python train.py --model="multi-label image tagger" --norm_position="pre" --head_dim=32 --inner_norm=false --num_experts=8 --experts_per_token=1 --shared_expert=false --layers=14 --width=160 --num_labels=5 --epochs=5.1
Rows from expert 3 of block 9, named by matrix and row number. Rows with one number belong to one neuron. Each number is 128 + 32 x the weight over its row's rms, rounded and kept within 0 to 255. All counts start at 0. Numbers have three digits each. After the name is the row's rms in percent of the matrix's.
# up: expert up (model.blocks.9.mlp.up, 8x160x160), inputs 0-159
# down: expert down (model.blocks.9.mlp.down, 8x160x160, transposed), outputs 0-159
up.107 102:139095155128180126195152127140158107133052090116160166151107133093170164105084145108120127088074130122155113121202118123131147144120085187099129153179149099164095097122122080127172096129186105132135128152183079127186106138124147112145147155081137128108106165109155115096155121146103115096123147104141129075142158125209162148139152090152149171134083180102141099105116067125172100139164170123165136097200142126165108181178050136133189131115147064173158079081123172094124130105110086
down.107 083:091069148118078109112148199137144146174114107162109160101105137093151167139171104057106159090132129154151144156137133161131100151122102147090157134126116127128076163146154155174158139146144146105163068156090047096157117149104118144131074104098144133117062106084133133152084062155218144058111128150102144135162108083132153147086119087130151113078128151128069152099090168128172192089107154092134077164159134123162093135138057121130117160069058176145097142146141124156121093148138144
up.108 087:190127126131102136135116185135138122156167137134139127094081091141121117106125188143123126125142109174158114189118175171038142114158122036146142134056144173124140121193113176150162113113127117146152128093085081100110100149138078124167156094127134135112131080149176127134097107152098114151129160056130154122191049148125106197133126146199110142121144149167122173156157127126083177154124113113118129097086147141124155080060176107107138136157147214090138146168165094104139157124158175
down.108 090:139133038147153130176078125137055144126076097089144154138149166138108147129077125128121097154122154063157145113082150119154115191127098148115083128146143087171206156089103102130127150111098150149123185116116168109097105182116109147121121133153072110143120119141126165150143147193048084179158133120132058117134206104098081107125094103093108142145141143133160130175150151156141096219122109168132131087128123134168157085146142116049126079182163123148089142088147142089141124146162123
up.109 077:146111145158139182090162142162109119119179148175111134169087194081130164125085125149086131097174160128139152138114090122149155106088120124117182075137079132119148132182141134095152111133145122080116142154153135158120109144205134084117136112104118094132145087094160116167159169110097105022108139125127144142091112137138209185108143117138143162160102034116192142094104088122146150075132105140167123111090117136099162116195140118115132110068098076142160097157144109183112197134125199
down.109 109:122117042206138094130130217148127134091103147139091109107134182127139201128167089053110092113158134090098124141075127178180086142126117099177119091089086169126155103132098201158110102131113171081101071169138137109134137131145097141076110154107124113093089167092084104136114110130126221157100120120084090162187170042115112164112131177110104093136098111150093159097141148095147124123156147136145110122124170130110134158088159123070112137097138157085124140140130099148119094149135141
up.110 066:197097146141127175187144121110093055086191100109084141097103123109169171075134110096131073078137122129125107173072121152065146144073113119083100119174129151145136142136128165146147190088140166078122115150111136156094179135122176157142115103165096123119135100121145109156097104081153179127107144065077116137140109164191067174124140137150099152099151138111094141173158142110120167048101084112141103109106100106178106091101092152215126149081106163152132116127149082110140146104122087
down.110 070:131157109103161085149075093151094150105125064107135130135127125123145138080123114088097131151099120079106127101107122120202112139118028162168101098135087084192124165122142187126144128114131131093133168113106162145110152108150105178123094120186065105161161193094128100128160111180018115098092082127106092130168161080131083101122053157124106132166102105116083140202129149085124151140123119154171078153107112144130114165218139118099140102138141125127097133135175151134131164123132101
up.111 084:171170167164135141147130161068126079128245175149094120119145053072157132111211181109149171125152124092151113123128110121102122105149123075114121077060182138121103132128125157142162150099149134065126113111134103117134121091124115086175142096101147113132117124115118106102082096102088134122113182076138143078137073119149115165161157125164081180126163114186172153137140126153124126142153129125128102167094086119153143077140187214139147152169159170136152156174167118178142133107144169
down.111 087:091088127149095098121116123115108145140112079122170160126112191120157142145090088135117031139118147099048133090137168146150094152159090158147113102155080128167164147106139106153064117125143123142193138091115133140077115140117122129072170131136102140139187088132102167118162151189051166140121087125069101132158142096079129079106140167081110098150062106154067111180126171102136087197131092148163184149124199131124125146119088152114091098113118142145047120139156124124135118147143166
up.112 130:155117137134139138136116211117109137129210105109057118104128095127108172126174089180122148159130088144088108167123204179100156135118165076116119097060205166113135162111166156144120163148123150091170156065122115114138112149143143181090142117145108123135154096097081110121101098154110133146134157051145118125177123082082079153146114155119126145107089114149130164169169134081141184175096092137122151160081115156153077090056188163135129123149136192107165181145149108118146113126167110
down.112 115:184141124101138125124119099114113110118107117093104154166111151075142104122133149164177092190095117077098119116112128109115167164101123141157086158136124103181114150097134078097127187117103118129145172098129218153122141139131125129169170132171104141173138084118138142152116180135007069174139141134132098069086137133127095043155087116137145108163105127145148110186165142127111104174143100177192168086121133130181162092159119153108083043180147083163130108109165144117108137135152096
up.113 107:152120144159157140117101193150084132116184142166041121162129127085141133107157128076117171093122097142140123181120132160119168122123098072129104119115120143096138142161123192129136122101127117142137101172169100089127155106170164049145138132087077176122149098173141046131086106146125129095144149071119102130120110101134134118130179135185067162139130063135074185103131129131117085095136150117139098117030127091108148124161153110132105120152192142128112139205149077214148169123119162
down.113 107:150158051130099121146072164154099152114089107111135125126157231147086156108117116108131036128129132073136114142098149134134146157128055121167088081136086128177167126127113162130092076120112174088150109084130174116097157147091075132093085160132076131116116193103121130125144157134093145208152108115119103137119166019074104112130102141126134115137122113123104140115178154102132108084126124138131134077124102116155149096117146084031121093150125136116115152118127113088110131198179134
up.114 103:151152161138146198142073167114055066107187155132080130162116143074134109130157127119137151176148097143113079185180124111108153081102119075153110094116161171105088144118129141150170124133155114145153111091190126094099121162163144132139167129142063109103187102084113110148045116137070104115085147066142101125106102133159131204145167116144089175171102116153162110154135167066107169130115077156159136103106129140180084108172181150126117113142141164160166127148160091128153176135159101
down.114 125:146143087157156157137077156131111134089129117097122112117091165107143146127133139088144056138129116059073141108064127167145129149145081166196092107122109117208164181092117134122085140114083090110128162118123127106102132165111095168080080128165097152142143143151133093164126129159012088190133103114120065133171215068112076111129123132124095131179150121148116104194084142104103110130122113155190159142097168154140159116118121113108091093155171121190106164126143154117120129131171124
up.115 096:179109223167152145168068190085087147126155107147084143130151114121176125124167153138160133125122075170121081164128175234110161105129125098116084130095157115149119113130135170062131137072150142090138127108126086099129133130134134097123096090163137172163141157144107105176091099155113128130158193044135126108130128158145082166169139155143080189161104088122154177161149147117115161133110110133145133148081138093180100144136167160173126115147193166137173191139162110123167150143157155
down.115 099:162117058138141094135099113117121156150126072094119127123104151148077130132135148154125093135153129052105148128121129104109094167142124152099056134165148163209156174116139101104140127116067140146077167092082138142083127166070111085137107116147094198144137105152150095149166141177058134184135101132158085087150185082137099114142116121128078153168141112178143164179086127148103098186117104173152127088124103130120188101095099087081090077163199132146129164089158143113081156143131085
up.116 086:088147175111148124165097175113069090145175107131070090131076067120120066070175170127133187140195115158133122213163109103103202119145142081140129146085145146147131116153148153149157125135145117165160118140155116132098141135170121122127143127164119155184128135097123116151064152150158114143132173100171151109139061187195128181139150082196144137149091107165189099129125113096107145142099121100162122078112141120162127100129139201188096164148133130132190088128143127162132128099174154
down.116 083:134100099113126099075091124191139183161108118068180127079164172102074169134148144120155076176078094083070153123052186167100143131142082156117112095155139117135138179105070142140147115131167142075135154119116173169090145142120139165093129120111094110162176158129098096141136164151075134135140146132142142162177199037061087151093107151143103084128173136131117111188163169104162134139119124148104114137127133140150153160108124110103117116170134104111084146108137181175075125175173123
up.117 061:097129151119108127155085136144109103160049126211138118177086175094120167131101111122135132095131149113165145091104129129172070112145086195100169195146107120154092085178115129090138089078164142127139186119129113182071102151174124086142191133114155091092060124139144196145093101083089159084115117115098133107152118130157185124118090075090152162123127074160071086085117085129136086120149132132181136114128156066053112156127146121113145134158158087188125140132144120130148130153122121
down.117 072:084095099133084125155157128071198128112132043171102106105103130101181137140186091118131095093160162127129158159152135154096120128116142156168193153178114129079137125177134168139085135142124117054154102097123117144160166132131134072055047142102140121102112130109104129141115110117210115128102132088106169100198139148050119174101168157170096117104103128130068137099140115133146130066168119080122157133136156162101082081113056096154115136088176134172100123139094096131141128153125127
up.118 070:152086179132165129136152169165165111139185121149061109103124097043156115125192093096140159134195111144120052156130176182162167152121082116166203134116108115114119106134093180095140195074164162088120153169148080117157162107166192099105099141103149126139138158147156170098160152154167123155103140091154110121156077107208145141117125169157074136136135171151116140115154118099158134179104127127147146121060145120172142094141094138163114134121125119181141164149108109196148140099111139
down.118 086:131112087127111125152127151188101079080096102135129078136109179182097134121149113155124058133151215087094122135128120139101138131130137143131126103096172163117192147076080124148101092118057180101138095118140124154105115125133095148115147127166101119160088188153117171113084187109085164137173115101097096067102180028070113129115097159097157109118123145136140136119132150108116070174151106138187161083088072108128140101204171096067102131111122119107101112152174133099139126157104143
up.119 075:128114139176117172120121142113193114143144126102087107095127095156089151157161080080124126112151072158081104138042126135115152141102141091125106079152130110113096149088125166137138112090068120131132115149113111124188091136119189157059125105109138206142160080107122131113207096143095111198157142053064114151121191080056127154119115160084126091114123158086127186152156170128141121088151152123158106143160095157123121134120139113145188123144098196124124152171095145163125114053135119
down.119 064:094191115092098156135115070106121174185108125097135139132152196114103146141117114192180143130128083143205094158124127115158127175132167127156089132128114095158070127166102086126202124131148166151154179128132182193114112131108085119147178130144081158129157164104109147133147121155056096121124137107111112150124167125077163095139051075175175119150116141146168045176156090099095082139129102123143111109095116171123194139137106152124154089157130072137128144109142146143070110118189150
up.120 110:149073118126121095150136138165150128150197108118092099122135090170153127134202097077119150109118095146111092092086155173092111125147139042150089137120147105107189146130112188147111102088085144103174124167094138133118118137089122109079152152120136175133154129152151093180124074140099166150142153054131132133163115131069103148165157188143076147141100130123112185140122130118112115133154172119051144120069093129127112120058155130174160133149156247086188181143104108130141133136118119
down.120 093:168165091066124118148138060166116123138060131101172143162159092106083167126105128203128068138130145080168105087128108100135148113087107144146084116144159140143111160080104094128164100135142108195165120077156165163112110191071128109116142147156109128142157108119110151147175180168111075121116127141160093126089129143166109099161043112155151117083123103144149096184143169093163126195123104141112160048168107160149161137083114118105164082151185135111179108103147161118103094095150088
up.121 083:088118108155141113097120136119154178130130054136096096128151120121173144155118064129073135106139144158117061082018141145210083111108109137114131155164109087148114130127089102147077129079169113102132125122113102133178127191082085147116130086131132122115119143094118136111213107143111155138146143066109113124170176092154142164171156142075110088138124129123107167140108162188143087145087193157149146087118110196158102110086115168155170133125123126151158199091124132140111096168090079
down.121 091:139084146113118169099112093097118154202141120126140118154129103157109124157092134098139207160143144147187087118155140087097160124127174147112137178138134073111085116167159058104170196153145147107179087094142181180183118123128157126133154100087117117128122100118123151096102134080228092080106134105133095143130092167110144169160150139088150107109164155131151151116123113151164144113189106082057145114146094136153106157138086149209146107129115075190145119147134168084188109072108114
up.122 088:152136180139150213148087151065124152111093107164118127159178103085205175146108148136157158073134086109091115086140126113120112129118065111159147094147136105135119106125153102130152141052136087103092110155155103185195115100127196086112102136083114166120109102168116086147111089147104120137119165047121086113185143139145146178141143134098071164146178154152080111151079128142136111113142132133190122118101154134128131075119101157150119123145190187178159125141138137150109211074135146
down.122 110:068116148123114099082137111189144191123077103146142116120140180117087151104111117098063073114101142120094166166150188164138135137098102181132153117131136162148130133129120182139042125124149143080176142111132151123138149130123134118049083124112136103106166123119111106163080086097073164121087145131057159119151139135067117101125083148106120106136182096099047104145099142115177108143146112142154105154104157135106069176147051141126172177106084152147035151174144145097095123112120118
up.123 087:158161172148162179159114144124142093086212136121079100139100102090158097167139124095127163079179088178116123148113135202074104118142106018149156141087130161096083136154104150145173156137090094109154100095135131087074112168114154162128169116108128155078150108128123130084089147131141106138106184055163154136106088128123102188159119155137172150144159084107167165139121145130112168141122148113159120138057148116131103134090179128138128192135162180136188128173147116163174166149151151
down.123 091:155121022147081105131117145141097152140071109098153153125172206141086129087121121118121078149089138101080162119113149188177114141120134166158115090132132134144148171098092146161095129124117105078100177120145129136108114118116154128070117152124091154139131142127121134111092160142034131160150099171108075115128201068088094090112073150180113137126118171131080106176165196084148100169118134176180117111116153144131138131139119127017128112121152125124059139094158129147092158140139112
up.124 086:086128147181104139122164140098091163122074133129119105148143107110160114149140054113146169115086103186058128080095178163135096145147125102153112118142168128122188120140102177078152147069117157108175162091096157120169111120083147093105160154143129139136094144141095101129115081150101167134121184072104154136201129137085111136147144162117106137079089182068108193110116103103125148144129206193119127147122127136141110159070095136143144140156111172116204224089159097120098147095107132
down.124 073:130163146106126151121136148099092128154124151081136153162148111130198118078113157119077153100110069103143074119134128158137097103096115107128127176200152093197051084121106097174057129125172153184065135134184120157167116097069139111135159072190117132133125087144153130127200139173072099083151091096147101111116129121165131098157094113138096119125191126093099145143131101063114106130114174145147125116097149135132121097140074165135118123161187119080180207113157131154088137156135116
up.125 064:182114043175092104122068078119122172140155073151122056143091083101132148141119083121153171177123088066160162177097138109184078138156117096146090125169201092138165131138072123156184108122104130096165155125115089069128095173144113098142146189120187161157071176149099136174164090171130134145113121131157171127158153137081143150108089110108141111137093197110143123105096111106112087158087106124159125102140158166151125152126076161096114112169140110109120167125156107139160095150097143
down.125 060:134077157114171151082134145109130158108100105131075127101146080075069102143109125099089108083124096163076177123112117117061116205107087149112150152124183124123053130067158159098151108196128148178162131118120158160151090172122098131159123126156146139144099088127201134110128120115124112105097162150138113112113083181094176097096136097144148179119152179065075176127140137155138148140119174139116111136122098114072099128067147131163139135095076149106130074135134119122086140021117087
up.126 112:191103129160146200157131116097133131117149142137113132154143055084135160147113168104161179112165073084139090111098137158137119139087106074117118131148122127157119148159141123114153147031115108107164098094148098128166113125185183090127128113144135180157120116143157100123112100140090126098149160050179114087223134164157128143136164106128044156124170186130065138139129136136142077110120144115185117091077142099140105129133105163189179145130133142177208173098145124165109166102131128
down.126 122:085121131117105089078162091190097176139078090143150131137104178128138160106104087107086111106111091071097148158147143154144125142125101182151166148109118175157134137149143129160037125079132123075164143141120119144117137089103129149048067127096123120128123145110090103139108121130076204119093146135041147132134135155063111111109080128115095139118164100111036089120105173092195097119141120158140098177115154150118074147121075199145145136088097146157063121166157126114122107102151138